{"encoder_activation": "relu", "encoder_bias": "all", "encoder_conv_stem": false, "encoder_layers": 8, "decoder_norm_position": "pre", "decoder_bias": "all", "decoder_qk_norm": false, "decoder_parallel_block": false, "decoder_cross_attention_every": 2}
Rows from block 6 of the text decoder, named by matrix and row number. Each number is 500 + 40 x the weight over its row's rms, rounded and kept within 0 to 999. All counts start at 0. Numbers have three digits each. After the name is the row's rms in percent of the matrix's.
# proj: attention output (decoder.blocks.6.attn.proj.weight, 320x320), inputs 0-159
proj.50 100:477531461545501514454478495507469460563399492423483542530463544486551447515524504526477447478531500526517482472559531548486479455505560489510552449490523541526476617543549529490532455474512553566535510423428489509455500496465502489552577537465516468561506535489546484521511519517491508500458474509446472573558466483526519487555440596522546474613545516554447523486462516423482506510503470538464517520422528461464502416487507466505513479567542528484478512537547535531537447524533488
proj.51 097:518443526513487520472514449495486524412489426531408434450484444474444480523451551463506591478491538484500510527470560438473460518445553540519573507501520523471499598471467492568570457506529436486548529482530520531516434521373444515428490526496452590536502453473485499475497457519510493525499531455549587548404525496487569542488564459492512534506447438489538573529414496474543510512508464408472463523513504522471509449520534473514506496521526413546570534465464534440454456484550473
proj.52 115:496512564492492525447526483453484481513477540479509574560515489488487417502495551501457508561530527500493499516530521521461464587468553521532473488485469514519519474494510443530466521559494483451503525530499502473501533519515621557524415445519538531430483493492445469357431440536571472513471532470505467541479575499518633480504518485522528513531551524481523434479472493489544559508516509495534555622559496568532516388525559507515497458541459473538554511447514464500531601446493529
proj.53 112:504491509511454547510436506458481462567514565532511435511473433490485505506450541452538468457478500456547478542472502524526486426549492527473476463557498552576454522550524468445522494459474501519475472489464569509476543441585425464541530517467603567390492547500492519446492533542530532499505519487538503543450516558572591501495463490419475400473457545473421531424405405452478504551470477502480452495478508500450526457464446479441461521553535572544445475531486500513522498404529418
proj.54 110:417527488505495477501492486465470478495540496426460494476485471469497502511534518494524541451469524552541485532512479609501486411476474479555535522435467480472534484497449522498516486482513464509476485461404471522497445439469396511488518389491469484540508510431511555402480490519458415457501471470528600473499518541488496521500520518492491448470383527520489521513541507469429508522443472546515572465523485400485482459478570471531503484551484439488461528478476450516509436393444457
proj.55 102:511470487468524514518513472479465506536445475511496508492507488476518559532504537512464471416460546468470461471500481510468487632508520479564483457507507512465480571442539518506476458535532473467485499500450570422507535567449463564536508502499536503491588456476503553498435514479496551539461694535527504532459492532565482454557522510559522526525529504510521538543531495497504483487540548455487474552482466463406530493378459504483517560473539488452491501549525498494494422494458489
proj.56 092:571506467518463490526487510485521514562429515531505525471481557479522441540552512502457503548524420496502512513482471578499537436545527522397490522515507569462480470491602507502511522515496502417490540520559476439509554514424483417537489484595529543417491490462488500562495536547463480548498543528491500584454458470422523510509460491534509494536484502500507506459471502461512584492558474487358494513463477549521491473443541485519604459528559495499483507475549476544534563498469556
proj.57 101:493536519481439526552525470535505444477463449498479519499537485481522471463524487489561476523497487527439468495498475422552532510551492483494516451506426544493511473554448471513518475434552488513530587518479466482523582506551532469479527515467445491530477467471563499409490511464462600497547584460497480549442448482543501548419579480533533563566492533522435577506398477527494448577519535461441468483499445536547489457492591488507497419469429443485542499490488455497449528524452531
proj.58 108:503507507557499500445473471469545547483433496479534477461583547475513540540502474472567477449500457447555459587487466467517505461493419513504475555546482505549449575508511507471512527497518501544502527462542512485570524511520574483523534498521473492576520457467518540450523547520497537488516417487413578536484493445553461514521490554515385526558471509519625486484547555490506579492543511461503592549454520532518489552477546517535451379496476418548486478505565515533415510440582486
proj.59 105:556558513547477466479468519608496504507473518500467459536512484507486476452492475504459486519529468532557582537522459444460549513497477488512480472480492514485506465499414567481454516484478506484513461468480492484449532501349344481508573465492553444461525509490399545448502381511502466492466489463529483498472525491519501544517435486522437514479471473485510543508573464523524574492435521495505465535477495484468466518458419525413496517454534503590501493544465494498506586514536488
proj.60 095:496478511487533471435551442443448554471497488477547470563461466446450523475487410512553470423502455550447408492504448490453505500511562538528575479519442441501590458523523519527522589486512463510539486463556498489562391514429479524549491479470510503510490523472481577553488583532531582502502335484573547508468563495541469522566551559475494523504500460526476527544496565464517508560548504468501541489519563486455521555501455497548502524501417466448443572560432526504528514503495496
proj.61 094:479545481511485492453493494515498461509461543475529466576494472516489496552456512495508525474529545513482417469549547432500560430522502549528491538491503474486441475523477451470532457486528521616505485433543448594615493577505541498464483533458524497500521431473528487513489471477534550396484478471514485542502537562529571483491467492469523458525440509508451558478485461488499491499574499537479483535515525538490565526444525526538502444545536522506375459507500524516490494489460437
proj.62 099:497488498513534479509494521425535520524468548529542569522458497498536523475498479513585541612500484557475541454474467470533534489524504479537545506431517522541492439492521489511430524479535510527518478478488503471476465573561422517431426517492544577580529483471552505476475506499429533535538523458428526508573585522575474510520532440551561482554415553512449426581535420489481506563526448508565491500520468450477501544526493492582527583534400466507507477503491506544452489496465488
proj.63 106:471469517497485545533496493527472505495497432497551434449458490507505524443563507523472509493475483493494462553527578476519478501466480428510503498518508507511482506513464560481535487481488514492539465473427504559483499584463453574465493528487454481506464449506435510622498493520454465509562394504480545516489456550602465475548502449529544512482458527497471483505551555522528512502479449528582464518517477513470452536529437483519480565517479503473485492458495521480509483507524490
proj.64 100:466526496465458493570513509521550519518459532501498587463508443464441432510540520469487499511516454459486477448511490537440476553506521614482506493449495497453489474531525455521532475527468496534519495468440478521522499517562441492466420476512500514503517444492520452541443547489558564490562467474526555469491520505467518520495551473582579502521471463496501495530504471463512474528503517488493404483554559518435501561536544438542555557515420555535458556502503562506500466538412502
proj.65 093:463565505494534531606536452591514568504482543534545521581511524491439485481517488488503508547523490478633441531487571389487483551530541525463475458516513479500497545498505530526500494510520493545535595434389456499518579553559446453497483473494525555552502447489507458439460548490542524498522410487467505483485460478499573535526431472519486470462587434477515448462455537544578461477488520478447472499470474517523498438499515496586456511469483484501503495475521542506481519500449536
proj.66 109:447437471528557548517442569612513545504482429521497574430464490512509525495578562531499485534471502557386428518531487588543493521477504477514521544514508483520483508520519520495485454484496483498468513533562453541434505507523482526469564507502467533524385521520492548512538470559447478524515549460569485511530553527455458468469531546579540581517538498453549521518487502502488553590492470561538559445478438489511490479550576500492499547522512557520509538514504406560492558495457529
proj.67 110:559417477485505486582515511461426473465432533506486490494488514573463560439530552474556539475523490457497562466523469445461498436513505507463502503442477479481474550531504537528529501491506532548488515471477536441461538516606517643496436531523468482429550462536505468462529498481560430543536389491421450485422489494411548465455449569516428495516528550425484513570545543554556494494571494508506591445503545551446519560502485532485541528452521458536520504503522533511501488482490446
proj.68 092:483492487552503528621462490485514460499445500487502448445465445492533525540501491498502519526485458462519511492476478564525531547516473444501521491494530464480479440446497507493481494494435510519429478499457489476488568461542531496537442493417549494463471482536539502444496532446660506406504441573464426463511500461483471530505443479453413453511497472555497535482514452472491479471515465481484570425517438493404579538483504512502482424557440507431395448480525507594499515512561575
proj.69 092:500518502522483519540410511504521460499441544483542436457504457474512491484511399535543424576531499525451458546512418583495547436516462468552485530512491504508487421551502421446484493522484543503460542467427526471488544494429513476484523546464524506494422492432586513504528495546576505428595477462471529483459464514461550571461542512433493455556533458484533469507472519485486502540539514482524471477507525404499504543505514360526476499592551455581438419462474531508448504437567526
proj.70 108:439521479507513504447503483443490529506491512471539524530488495517474501473418513549508428473523478517517512401400503585507558480536543492508502633479519544481506528461499508481513535518489510481489487453466505502493504509583518447463515464557468490458519493503489495417521429558555472467568487474364600557499506533501402509556525494466494481470470514513460473535530536500446475471457508520472497529567552488494519542545462510563489466488401500486501484476472410460463469418491443
proj.71 094:504426509445493507543534412431493537522551491448475479524456520457451487560539489475560474491500478485404454442517497477474467469535554543489559490508488448552496496484536458530526490506538521562486542541589499455520496453467473562470515469499522534484447516516469496485494482537549554511536535505495494545427534512373546554441548488509560473467530524502446547489502478476487535476529512467534423432514541477450516570510466480502544509499497456451510499520446483522463507544475515
proj.72 101:470588484502504546429503562480563521508485438460517523482574480521497447511422541529482487477526495562539511495479543507520550425546548559482474488455565536465547521529509475508528480515473537470569487457395528547503502539585471551470538538488467477481462503435526578505467496521492554396437524525487547503552496517472437455563474525467556474587392502483447557534567563512522477513561457486510495530540506492525556515505511490563514480516471501481482560487523490523515461515467517
proj.73 099:526465462506509541463489462498419466543524573468556479521516520472511539456474524491506517537525529482464490483472538516507502514418503533481436547486437449484476540500457539458520487542478438586468522545576495519479545506553573531525516443441452548483463472579589479464574572450505466519547416476609465535450470467431483478503482501535527429475549404543523463564442402469487533497424511506480559557432630516530507476509532529562496492441491536488447487462554499505471508531525427
proj.74 099:433458503486464524550499506537439531463511501464488489428464523491549534535484479390464558455512465534540502440506472513530537470442490544491512508566480451529485475562541487538469426496523470495461492560506496535511525488471573513486459491554530490441519522509490458500509447460495441601462557478501519573455565413514470542496502416492440422488562444519551489431496470531555582480469560524592477514474459519553510527579480496527499466490474533436506485488516569564400465520531446
proj.75 096:523538503496470428501458507500518434486502505551538498513465474569509535467584427437481473517523520465412468448554560552460448486453513575541485523554546513543536551581499573534521569584508514497495531519531523502452576511479542508469501519553491532458476451504562439530444495521474508522499506495577509474499568469450455496493527514447524521509406516504469479440535540547529418495533456516510457536561543546528529445495535459513422528450459525484530473467528458505520490458463449
proj.76 094:464514547457519470494490533504532560536508513490551551496527407494524440537544393471540443499528482501429429529458512526484598509518475507515450499466513492439373576445509518585513455524442483492481515561477436547477489542553524468546478466427405442495488528552496463484520500460500488486525415505537480450511475506468475531519424494567493559442485533461575495555513519575489507452472554537514485514507493455526511493502463480550541513475465516491506524480436540415529533565522524
proj.77 090:445519530443503513515540554524542520507485521428497526516481509540534531542493538500452522539489543472511443458536531479527486538514509437500494499500530535481512535472445506466537507548434486551423559467504508519514466490475603547492518504554507503500537466540501504514422450564514588447479562540497547452483543538425507577549502565379551505492482450483537523542518519545532462441471479541533530466505489474551536546502482403502484506469491554475557512483464604519486484479547492
proj.78 099:498501459527532519470470583474484460503512515496518582478499476483497582501515466469504444581463534478493465477528535481551568444509441488461485505513523480544456506435541556488507520547450528418547614481458489560524470465570484506551487547495444416485467565449478534407541490504463475497475408468433474498506513545628535509448506520548540524476508472562536506489544431517482498520453448510487456475523499578454484513501525490568486477565458557464428492480476501546465464478455466
proj.79 101:507515493498537502513487492545491510485419523512433477478510504477446604488463580493505541538503586507477583424512476463500543533492521527524526457384563469533494472508514544497489492501511502504497474438383559506517571460431574448524526490437471497537455511463496529504528536438486510512468466514488540490532518540525484499454558481443507542439483535530491558504509562535521545594477493500503557501452505500460521453490515479450437486492369457489506508534541443504454533428523475
proj.80 095:619541537557454502540535508480489508466436473479490458557474480511527538473500508477479515566499550529590476514516526489500523504557476565484549537565579534523464547557511507468522498464504487457554482513429422442423508496500460518500490501491495451440541539517422501533555528514527477449423461525537461466482499496502572495510438522452515489461577485534502493470513530520536486456498512417478435564457492484511509513477496487550490449554415492451451546477425472513515509558510507
proj.81 108:502517551430493610506527498465492518553454502535566508513505507541500477608467526503544459493455532475511491530530519523567476498488476499496496464427480544520531505455489472481496442505451469473508469471547555461579512455490501518556544528471543490525484555425506513461457476410490456420573522514532477561479463436534437482504513498471470509581491517454544501460455509413549538495525516491451519558532512502506564433518499575531432468440533441551493544474491454519489483528526494
proj.82 098:537467428525537525516466513599493578521477497511525511487466556492514469445471512538485449441529491470478547574445536462529512477533490464506478516590528532459460499520513439544500517517454501567604488549464468503409505511602506504551502523417451511530503557552529446525488445540539497457531591477474523462514554569513511500407589550528559562542530497517449543519466541448515467537542478484527525499519520577525572480492495600456533453518484454473452446493501500496482511486555498
proj.83 093:529550569480468496479507491525438535490567553511544499496479551549553573516523447521544504506487595556553492447498514510549481478486480548495502544500495478481485469468500526515552503416550526568458503515453572500506459467487509474466457493516474569535520559477512495481501589444391532389496506480488558461453504404462422536572439547457482490427453494466483542567493569498538492485464562511493479485540483501536496539476512554490516480449493501533473572485422398476435523472532487
proj.84 100:568537488481460500494508457504460559499561530544448386482511488551473499499490497445528528479534470492440519423456508524462463503460531595564565476467486510447421554554450464557516481467506525434502501470442506479570485498511450484467462529500516587491475523493449539471521503494559442528483389489547410525451457559432564520486485478503499610515544598488555553530514499560453540440476472479460440445500560443543597459574444473427546525514516489505529484518490543526492460479497545
proj.85 109:470490570503512481438519493555484542482557545489409513477480551533463467510544553479498547480521429539472582516566574478480508463520482490456499490477491489511523553486534488575473491450546539570494515480484586519575563475491492437506552541530482473502504460495535425504578493461547491470479408497475569447533556508367495503517498456441428507477487620467446527522506514535463536585533503506510479453483524423533500506534505501449532518450502535524539564481490531486517470503451536
proj.86 100:512474486502503543470546521431530528462554503517458489535456563552532470461560494539462468472510533514597406467513538496518509523502515480447507420514495468458541588496507535466416490440478495345493486500494478440501466518479455556475609514512490478535496585456481436488495467523513431535450533480500451560486475474546543482450409451533524516460502478502482543452484465583492485487492510469467476542486466480520465516508512441581465429549545492427434489437519536456491555529518516
proj.87 103:509570455532529441458466557540471583463513475483547438484486474540490603472476536460526466503454501529535488468538531507484513538538493478479516496465468522562562478480557476414490539512538518519494494453554483522441549524488547534537476514491523535539495431480491483466449467482470478499479621492444575475546588533532447468538539523586428524536499478544443550454494558492564521494509456483483445444462523550485498511467461559496511491564585449551491540441504423545523527457539450
proj.88 084:473487528542469518597513447590497488480554474511488530524457453519528504502427428535497481434487471436437465549486467434503552530575592526547553501537501532469515524509457444542473480533491537563595554424578517544548544487491488514493451454474562536490546497480498502450498495504512418426509491502451610516551508502537532559577561433522481451553409404442439491532436568522513471463469482480416507590448514453479517536460524558484500549446452511560501486498497555514541499516531450
proj.89 092:486469533479460463534529500438475493526507527512499543516527479419529436471559542525528539425513484451556505491495527447520546552433533562512534521502524497423487529477525499435502547483466465606520468516464461509473590540473425481482527452528454469478549472497558576493509520536501456470588463590588586534503522506477490557453530505504481490423500576478503544556442569503520506549544505520469517585462491521537524570486498488444476495506522526469544523512498481517497460469540491
proj.90 089:433517517496465525512525518427505478468493512393502495524525528458576460547518504529558441521510423515498464505479436513528487519539478461521521481460497506448513455497517427541479432507473481479451532540537493543572480527604487527513456511482477517463530431489521484544481488492422508494500360551533477503418519481541527529425499475499457454523551534499503560459495479431517491488560498514497590465525464489500436491540453539509462401485504504484531512516499457515386490523501432
proj.91 090:491475481556479551493465513499438518477559494565525460535528469494527470522502530518519488554438458522473525492516455605448525570464539463545520478531526517483547515510510552526518514469553519493466469451484488483509449501306456519524492497500528596513496498472498525427502500501463510542507447495569548513496490542542558561548591466452517593419534458473470580490470510497500514504499502516405484509482442509588518569482429522445562541487496472518556520597435523489465491493468544
proj.92 096:526473466581506503486482501551468537500434538532472505503455548538487432482538517527465499619536545448560521602515514541456499473534461485538514476554523496482465497556508504482475483441514532577538553555584472560512476580432477507487557544520472468502505474495551509532488624459435445549570612442464495543435466510483495514415524485525518520506528482455479475458449579500467442447487507447501482574504504515482508541477545456461503499502528490486551512527543491466498466483504491
proj.93 103:440443524527531464499490513548535568531532521527575484443463481515491473544544453558501483521445495510486509547516495448473484456502486454523547529335446480478490506455519484455458444434479512522457438408507551433467549469457477515461465492486503512452479529547489574580495400542586467442554529512451444498493472496521562468483450440546492472484532483550474455476542484506598533453501491458503422459513509553418547473505471480484506528506442572568575418468498541504574501591483573
proj.94 093:541444467449573538500467529498482465531454571531620475489487478541475582495498493535507470499488541466414545401512446549583503564521499479418473472497540521510551440523543493557566569488524545479571499489431420538446488534580517473440508480492438514499490484455461431535498637574433567576482493513576527505507541487461441550610489503501489430534472518499544493542458513532530392499537490529472584496492518507504522421533526521481483501517496542461490536494519523474482502469510488
proj.95 094:491542501492491495530472515523403448568458540517561536450556472543496434547505421441531548449506446466546544465488496486572464545498450514513448536484558532514496526490531440527516570520499472544537489438472557504493416494475515437497513462470471494446425457508504567539521481546496545492488494504434526524512516520579577499535527435508445486510436495528481512452494567532548412534546483534523499486514527468542466491504480469456486511488482564473537527450513460510479493458525440
proj.96 103:474485495504475549553494469526487441512524478508518539524493542448501486492479595514513432560485451458434571514510530525553535487442533523447516428538495587463524501461457530507464519516445478489493436501469542460490473531531525559427476428437493525476528569530495508453512499478469502447477592487466574570508443493435477446505531509578466496490476488540474513536493584430487504464509532480463473504475466527512496551452521522455592528559517472607437491492489513543513445495470483
proj.97 106:472506464559490502567465471471499507453427508573545521503548538529493543422475505483509524550494522475475447514447505620441489417456537512570439454442513481466468496535493544489458543489435490440488507486504527501510468551475497487473408492444480462520403469519530562425488533502515466447499479524499545510505462595447584470430529452542442517576533485470565497473486501505494559441553603479483480493480538486462500524466567558472486526487489495518482456478479496436482517540532512
proj.98 098:597453427479509502463510426518478531514458533418535455525553447503480476524564467527553472511513455485475548522555509496569574491511509489485461503566408461521455464498506529415471539476515473429470432531495496562553502649409507538544508522492496547527497485521538510490516559521559449512498466477465521423525407456447532509528499493437472516492511457438470534502448521507479480486460514498520541496526488526512463426476430558459506562464544496505418508492460568472467527584375570
proj.99 111:465525547465513473489500505479501479553481492498431473465468510524527396537477453489545489458488469487498446489505503500474506425468523567541464583475480492427496591495398546446448407526526479484495506491396537502528486515544505473488511611476478529532513549499552553599506516504537477476464508498472554491553595513586462463467477438526505492535493614441479479476485535511459482558476543520515400571511493470440478438428504494459492504487466498514482535520513472474480503591496523
proj.100 099:532526513522468466539549475542478479464413467499474513518463521478525502548470476532423543461582516501504437588525526486455490529502523574539518547568458555403480429554529482445545479517509482502557493466534426483472567525485437521496452476516545445529547512512454451595554462471496479455428440541528526511497503518514438464512505463533459484509585520498577480460506567525482502512493503370487399507540504481484518514581575440453530458539558523529439507534541440515515413516450479
proj.101 092:433486447475542502529519543494536533510469495411463474507461487534470560451560517436490486507550510415449555477498459482464532572512513490491486494482481473516436505508442479536522474572525475494457495486440465505559468455466481494497541616592521520503431540492455501432459482531502484502479553484458527571404559533583466589456522417504477477544500533529527539439478482525522500506540471537468428504516440523472438564571569538517525480443482490436492533461584500539451538493539540
proj.102 102:476503575517425470545515469494480456493442537482478496553484513510453445532532485525508469556442434495444515561470455468496492554437508483557524484513498545446452507509475478514458439444545569556508531444430432484462492477531494437504528430482494473467481549493498508491510457481495505486434452488523492526486438483488507592540523551482520446448562471567539484459474516495528465451489592466456524536507521491451462528609458479528506481445514497534477493531500457545487491450493506
proj.103 097:486510542507461474524461415505513468478522509502485508529494581526529518531517546528474512527495497464536554503477481476516510498489533510545544476504495488526476534468481465524535495492545426505530481479490505448458461498534490462476434506522548528509492508486558481551487446499502547443569582509399506482508543569485532408564557487528509474512496504448437546526456570509484454532527494505508532532472550566567515552547563483509552500553468479522506519503535497469518539465525462
proj.104 111:502518566495495502526503490518464466500515478503489478535556467451454514537547509451499497510539420530554471565544462547572524480491477488483504411463476528465522584493487529498518448488498517544491469524512431515457442472483474595448548570517519482404543485525432492512509509561489523548498470522499545512576505419591522543458608489467547522511592491487478446460571575474528498535510525458509518525511492465556455569442467473503516516531507507510527491497510512457527505546473525
proj.105 099:496556451475479546388533472551527423526519462449485484510541512480470471439510531455463554516505498467405477570462524528507508579477530460515510480514503484516488507483511504446484434504456456546530564507537474463542578468626500449500489519562551559506440506524512428580598507524503437551434474596438551473551457487483548474477505482434495491559497549476483460422512495457485452523550444517473430463472552506488496537534492508477450521509545496523545486532481436445494502525531450
proj.106 103:512531529649536533450489503615449523463461524496495511534498462511510474443517544493507477521520515504431474557467508534474473523517572483497558480466549480567500455459462485502524517488492442586508539526470512472505583486423541409479365483437514538492553481531482523484434608475436432508535534525517537458455490489516458501493547484529519520423537413513502444538462464534494485488495534423475532464473577496471459499512455480459474528466526546504531542568482551525512465542580445
proj.107 098:485575511494462436560529488530487461502420534447460421475509525504436416494510468521508447490518528484520426481544556499510532501505573475528538497517569444453514468481504496398503506518490473465472556472553463447470454384536485463526483469547560443503495442499452518504493481476537523451462533525491473500562573450485474485497484531473550464521561546522576441420560522525563453516555484468485465515455513533528460492487488486473498501531499438564467495478524428574469530566495496
proj.108 101:492422502493517534512478530481476495474556517521474462545504416450442481493557592516496478476480495544486453495435498428526518560516485483488552459475482475494570562450497534476489549481493488476489458571542497541487535500459485438549483525486502545492562520508487410484458496510534429499581604522607462535453459465432494516465525520518413452521445520522539503462545483519562574482545469542604491458511506458489528479483503505512566570517512530442459508470563487490534452474391483
proj.109 112:524458500434504525453506504458523437506477524402457429488411497445623530530495441510450460510514496487482510526530505592477519471510567528454430476577458580495490490552485461482504565488561451478535477502600492517440505439455388450511496475560556518498539563514513524465539422487492483519478507567532486514546486542609442491546488485521425464512550535521470455495446463536533543574489492540544445499527529532536470471433509544449501458432544496468514504507524511473476502508587471
proj.110 099:491526592500537463470423557515528444459508466592513517452518475472519573469544467517513462411464475539531394467490449591542545458478514469514536463464473449582544515489559525446499448491554511511548512483529421521566491525453596493548468518581576515532491538527411459564535575467586547518503454610530489465480441465532489554492491551567450394554465486512573487479498510486499480533477561517454473401481501545528453581526515555497499526491522556463534461464423481482515546475511479
proj.111 100:558585541471480477543500491558482505449429497427477472479473477570485519447413406508504510549482548527503458565575545556506504597522490457551483515491521516522556464505532516489521579463514558513517484444467484485531496521414516460470561488466454432543506458399496447530472474503552507495520486497517461491501508563542465515467530479429467438531521490473560527521516435496472469511548382536535435483452481559540483472527509512418551471526564500448498431502535504516502467537509539
proj.112 103:486567509478494514512421490461573547526504460484487600496541474476459427445501492500488453500540506486485472447508471505502522530464493445496491475427513490392515427471537522494426509514474517500463475502464506496570481518435450494449543480518482525495442559497458466450583521422445454545451482456548518445524416485506436458517479542568538457485468476463499520469525483565460496448506527583575453406491544432574535575508591523411489579511499502530457550483553482488472446470484460
proj.113 100:513473444427424548488521464529518503486465536442491561547579513468487486490541503502543524523552482493567526471461494400467573462522492482513500494485465555483473492478446489516521531484427531444485483518448534537531504529586471525470401480487454503531587411550455469452485546484436460525484575465502533528536436523452453521451469565511553511512545467485502538602553505518497524503503460543479454446440519487436555520527493556540505504432466558464469483498516488488442527402523468
proj.114 110:544528533516519479458438510530476482454437470435522557520517435543470436477420576499530472486493527530494346557462468598539523544490463537479490502458474524530471479516519488425509522520498548573496502548493546503581559559408463497483487471563465535426437460448469482432524415501521456528501545519490496536484511478526501498485600445481526491554486486518444491475479493512552457463558435513499441479515516515507519585521526506476563513436518524472505516518543453489495469452477465
proj.115 100:566435524494446502549502477557481478516442468530448472552473569468494433481478563539514544483467481451423544472486520496522464496485505566532542509512437531534476546445436534546448489609527472463561511438561530478414511518508471508472513571468513457505508518510468491476506533468485538451435547488587536476502491501515429448574561517558564513470516518529511501503490509413451530466462461567468520580562453546528482508530507530451483492478450529485500515457455456503501555506554500
proj.116 096:523508464453519469533530502482464556521495602463395431488518447480475494478508528447534538494516479517544536475509491386460499493551446507516516523593425538508453540498506519519529492527508566473484527489476516489372579452529569468498506473502473501489432510474553592508457516522502540412503508570496469550460510519432557518483527536487594528513502473505552554485490513537491529489526488503452500502470464477448585455383493519500489523548437511474437525545463466473540536475482477
proj.117 099:422489544544474487494513465555487517478483544527497502488470574497487553513517555453527443526428544535435406492423547505558450473512525507524491538553538548504545453512550557500584445532452467500466542491409511540525488434578557501486489536460524483500386539528534467514505485543570560494461474558474471510487507506510599499461397545453524511457598579515515482464485573504439507508528540479435533425404518464496580474520550435484516544503538482519520488483505450501506465477456501
proj.118 097:508459488542478478491526479565511437511451395490459535486508501485439485505581507494481565489508517510525542576530510400506443525478560440551535437451416539442402427509483464491433439490513494502507506486554483582550517503483450493491449540474460511537481503442505517489472469473464423523445451495538518472512497482457522473504532476487521548497538530433453520514512477500529525491439489580515454513591484539501453557515520544558491536495486457484578442523476518462512521507501491
proj.119 100:491502433520467539566515466495461494510448464565490470448440564445555468548578547562419464448492595508561538462511472417516516512494573507497524572523478529506528474510433521533548528502553472513524500494473461528489485486550395500458529482490456459570528545490441578499509424523474410495499554508552545510556494522566539587473510523432395566538530563472506556446489425514482541503475472517530475561492509499521487440495552493465512495447511483429532490538483544502470471518489497
proj.120 102:559515521473543468481484548522607524528470482480463496489456450519574391531542460389432518452488481481471546530513491417476496511523535509521480510566493531506537448485472436512489517499507529427530429494549522395537489467530536439513457560468451545498468456469396484529453481489492517489506485513558462498463547381560491490557501408481475490455512558510527495572532490525504540461550531504452560500489487512437483357491506518488462495489458512524494520478509462463494498550543479
proj.121 100:543498467504487465492520478512507538464473524454396515580514498494490539515533488441522528456446475481458459540438563555478473632447521580542487513527463427453473495477470532451485478491522500573477552546528553535505552524451553483474511480476477474482516433474531496400498529458536489507461523511603572487491473531530421565537583520475493541454568505487493510453424517498500515468545471478488522498522590517495487507570421487532487466448439513473509400503503492473457434502524489
proj.122 110:453492454532483491488485469489498499482514496504422467493473487512538433550504517537508513492516484486469494468531488510511516542496499547530454476559563467521488503500553429489493494499592477456557525478549477501511489425517517513503472538521512555581380496545524437486539453474483498539541440420499572529576516473424502519530504457519509544482456531455473483493496418496502462468426542508490354475457506537468473435460550532500550490568538458507490515484442431483469446481481513
proj.123 093:491463550425465505486510543431490424487635499514474486515449475474492528480458395451504561520445556478523497506542558527493498452450470456533435589531497436514486521425462471561499502536516570445519497504489497548489519509450524478473514395449510487494491467554513487461509486489427518474534504452446484473536504469491514517475522502445498537528553513487570502468546432466502509507532547533466532537495461532500494512535549525538508546524421535478484481558465463475475545522474474
proj.124 103:525516528517530503524548500461520460480513555483476499437455490529483430453426518481524528535485458497496622537540562545504552479511478450473546532532554491521407422448500523409480534457527497484530562490504498446486478543528439508510469517455496572535583516510499495394507550483492420477535404462452536466519474467547462465530530551605489486502442534517487460503446489502478527533454496461458563559506527543499530479525499512515476466489463435550456467501493516535452486475574502
proj.125 097:459422495483480578474463449530533555560493518543536547474477561470548544495577518470506482553531447502463498511482503530513488475501482475477444490553447474539470484492503478527511508491491439471474506527532495509461500493439550527548504563494462445525489480495409476502434534450460485577482505465511479469513449533451421552463458509547512519584550543472512533499504614539539482463510513509517561359436534471507529470407469477540494587552501488420538503485461500477517489566564525
proj.126 100:561502511441518436508505508446479537498391545416511466474512594461516500503504444518487556457479463534510522458532480476477483443411545420478509607529437541577463446543483448592463485444546546535544498509496474514529459520558505463490446512537577537523498482515382502526563479498504477496488583577410468446533571507496484427576420453464469446510467526535469437540490532488528532412554517519436505461571464540488526400460564529484497570532499497542502476463518509484534477507472460
proj.127 085:476447506522559463515564502530475452487458526459529552575477437467473498512544503500510446508528463484473535461472519499453501510516516453506469540490453518534513544538551551547428520523495475562547461450560544463518469468470539432580528455526437470516531523448540509566508493470451515472508460463535499546467517510495498500449540539564516538433530570491508457482546457462466506469523448495470515494519575573483427464474492423508538588445463495515465545515474534489515429502498445
proj.128 100:558497509466476491434480476544511444485591549407480510567512532461470503425509548472484564459518438459520581480479500400448521490487422474489491449461486526494513434522516469472540468495511456529563505495426466475454577488462533477471575469456515464464424522548421467502529430494555568585402468536542495529504463561555517596407469487419564611478555501509549543538506522494438509490543502480498526508500551523456480469430461531459526491492476505464485453488472498490586402423509446
proj.129 110:500484474521480535468522479495503496503468534535588451411523466505555494469478471490532516489530568471483415520536498433524488530458550592517531420538513506513487548513534500458466394517495479497516493510498419537422518519440484466517534542501526413548512501503537482554525474536494469523504532407475461527514472529558562442493430537494516493461493481497486543503530459530506582481450556511497395485470468550540524486422527461519432555461493489514477516474503460548514525511517460
proj.130 100:487484522509440455497517511533489467510497488544550512474531503517469455487593433463438462408450524528390563566598508504540498475452501530464552450462547502469437499535478564468529437432548504493482487524535525567531520579450525520456481521545509466512525492508517588410538530517471452507533447506424498437468440493529508515533432382467509570527541521487528508508423493461519531477512508450515484541508527509456496470551489433502479483525513459504489482456513499475484487478476507
proj.131 106:551560467496498450420529445424509410493523446521508484462511467462495405502489477475399544455474588467514574502484472593505521483512567538544476536463501511499551525566561509440520515477475447543476502524587515517538526553460446489435437514502479481535532482479469429550490538488497416483489596498565438523393494494498518459496505511523512616491494585478459567511524495530478484498479397490524534505532504521535504469509464539488465476476417563507471533426491445537510439494507485
proj.132 112:448474439491540500513499555399490509538461502434540507497530531518560564479504426488543487552466432527498472493460508576571554557472535479446425521520469494482513498519532444461504488492530500478565474472443503534468505512543497519550504499519536488534474476541416500517532575526518485488417457509507556485510486494530483455477430469453551421505482565468523603453515560477543484500553466516466500484514455499560501531582540494549519530537510518510414519483520605519521483546521511
proj.133 089:505548489482582474552510420421478449560490538482500599469453526524492490466401529441504515496488521461472513440470532437437487469506490513509447509518543522497532486455460445485517489548512415478490506549503514513599494494434462495482548557425515501477426554568497488473493506583557545512538474560449540513524569547494507470525455436554533450494535489501491514507466438483536498532464539495484524535529486476532504525522553490578558523523434489538487512521436440546499546488552551
proj.134 098:485446530507504482545511494465522498545540582487430521455515486460552432457537443485439528502504499481511532503443511416475482583510419478494472587510449539478507452475526491551580483513434518503495523506410546455389502494475476440525420452504492499587473439497532534501545542491450523475452471500476478515500493483493487495525570564487507546401610394464519466528511593516469547523545546463501406510479506535482516478546498502517528511462486450454542570500466506472421506483528525